Weights of a small contrastive image-text model: 6.61M parameters, 10000 steps.
Rows from block 5 of the image encoder of a small contrastive image-text model, named by matrix and row number. Rows with one number belong to one channel. Each number is 128 + 24 x the weight over its row's rms, rounded and kept within 0 to 255. All counts start at 0. Numbers have three digits each.
After each channel's rows are labels from the 100 images, of 14848, where the channel reaches its highest value: "lies over" is the class under the peak; "peak at" is the part of the image that holds the peak. Only what is clearly more common there than usual is listed. The data: rosettes with rotational symmetry. In brackets: how many of the 100.
# convs0: expand pointwise conv (encoder.blocks.5.convs.0.weight, 96x32x1x1), inputs 0-31
# convs1: depthwise 3x3 conv (encoder.blocks.5.convs.1.weight, 96x1x3x3), a 3x3 kernel
# convs2: project pointwise conv (encoder.blocks.5.convs.2.weight, 32x96x1x1, transposed), outputs 0-31

convs0.43:106149148138125108115126176186114111144112141135111144167201136119161125127114147120121120142136
convs1.43:097111086120128125094115100
convs2.43:115113125115118146134100099087138124113154120093144125121057117151090122139165134145128166098139
lies over: rosette (100)
peak at: centre (74)

convs0.33:147143098181101148116154094142122171135126186101119123100095150139138113131128105140126162134123
convs1.33:093107114099166147122146148
convs2.33:089107132102136124124117159147106110143139091144128165138177146092108119123135180115156109093114
lies over: rosette (100)
peak at: top centre (34)

convs0.70:106133104118155140106135176108150108126136122136160174124122147149164094135111166106143082161132
convs1.70:167145104127086124101135143
convs2.70:120105067146148107098167161130097115119170142142131141122143105129125121144131168136172101112123
lies over: rosette (100)
peak at: top centre (31); top left (25)

convs0.88:094162132137130134132140102192133113127148121148126153173173124110159137140133080138133097111126
convs1.88:149140146135164145158165147
convs2.88:132127107115099112112139162114145139167133166116122085105116111159063145126146151123124168136106
lies over: rosette (100)
peak at: centre (59)

convs0.29:153144144115124143131122134101124120118113120086201165083154113141129115176118126109133119158132
convs1.29:131144166159119139151134171
convs2.29:153119084151129151125106145143168130096134141157122104147127110092115109101165108107092101124173
lies over: backdrop (100)
peak at: bottom left (38)

convs0.10:116128165039117180146135154133123149127117116133130117123137119138131139150127120102133133169156
convs1.10:122107136142095093152166116
convs2.10:137141166073089137132101106126108126147128108136148108142106147143109152159144141087132105179152
lies over: rosette (94)
peak at: middle left (44)

convs0.42:145132140132103148117147105132119093179084113097138116134137130060095140121122117132131170128154
convs1.42:092094105136172138124124138
convs2.42:128115111147147105124115165155099164096187114100120131111119113140131093124145170095126132109094
lies over: backdrop (100)
peak at: bottom right (44)

convs0.80:144150110114120115137113099151138150091144136161066113149099118126129119135130098124086096080145
convs1.80:111128100119178142098144140
convs2.80:112119160119092097109149139119115118175148137105149108144114124133127147102124149120165162197124
lies over: rosette (100)
peak at: middle left (42)

convs0.52:137123117125105156109184136154146134147102139111145128112145156097063126144171137140136160113147
convs1.52:147152157115146135089112095
convs2.52:155131115170121103112096086119134080136118116147115125119120065125160155146093131135156111117115
lies over: backdrop (99)
peak at: top centre (42)

convs0.79:130121110148135136135121116134093111124146123113118110097133124143140108105171120091050157175119
convs1.79:119132095135174120123123086
convs2.79:113109120121098129138121112142121170123116169164108109201108131126089151133130120163160126108126
lies over: rosette (100)
peak at: middle right (63)

convs0.48:143148129159149145144133154113124138104096165125143119086138146121129160134088194120121113171120
convs1.48:088125096098127096118113109
convs2.48:102114115100101122105077108160089121137153097094116133139124110132132094137139075136112157100121
lies over: rosette (99)
peak at: centre (68)

convs0.73:141138120134123111141166126172120115111103143104081126164127165135172088153120106090116123105150
convs1.73:116107095095093113114116102
convs2.73:108101125121125116147108103124113146113181149174146157128163105143086158110127123174146141150111
lies over: backdrop (100)
peak at: bottom right (32); top left (32)

convs0.38:155111117126150099129125127148129142130158144145086106152137063149125118079134133111072121110127
convs1.38:130118132127197126131112124
convs2.38:104184150129093145141130129090144095110105108128154144097143163101132146176129125153161135127128
lies over: rosette (100)
peak at: centre (47)

convs0.4:130110119142091100134137125131114109130126108065140124071130137118090163120146117145138177117098
convs1.4:138117108078133156108157126
convs2.4:123174129107104148097087182117093128123137127087149139149133154134132113137151158102140109094146
lies over: backdrop (84)
peak at: bottom right (42)

convs0.95:091131180099083120135148134094114101151132071113162129106155142114137149148131114105140126142118
convs1.95:150142116163151101139113088
convs2.95:111124092105153166109117142089111121148119117140106149147121136113143148133088144125128091117201
lies over: backdrop (100)
peak at: middle left (58); top left (29)

convs0.2:142129129128149114126108085090123162117139157142118079122070079163115117132098134129134127101133
convs1.2:104147153128183137128139147
convs2.2:113123119122076134131129201122168112142141115081128130126145131132091120133170130135113165113133
lies over: rosette (100)
peak at: centre (61)

convs0.27:132128145098116170125144111139196149127093123146136134128132133125112139173106118163168117097161
convs1.27:133131130120161115128103071
convs2.27:148117141139134114132115122113125096185128121088160126076143098131150104126117161083087131137121
lies over: backdrop (99)
peak at: top left (36); middle left (31)

convs0.76:066134104161105111122145108122125096146138112107125133113124193118132121110138123130139143091080
convs1.76:123127129120162117073157132
convs2.76:194140104102124175124116162147108135094119137101133134123168120113088105149117130099136146112119
lies over: backdrop (100)
peak at: top right (64)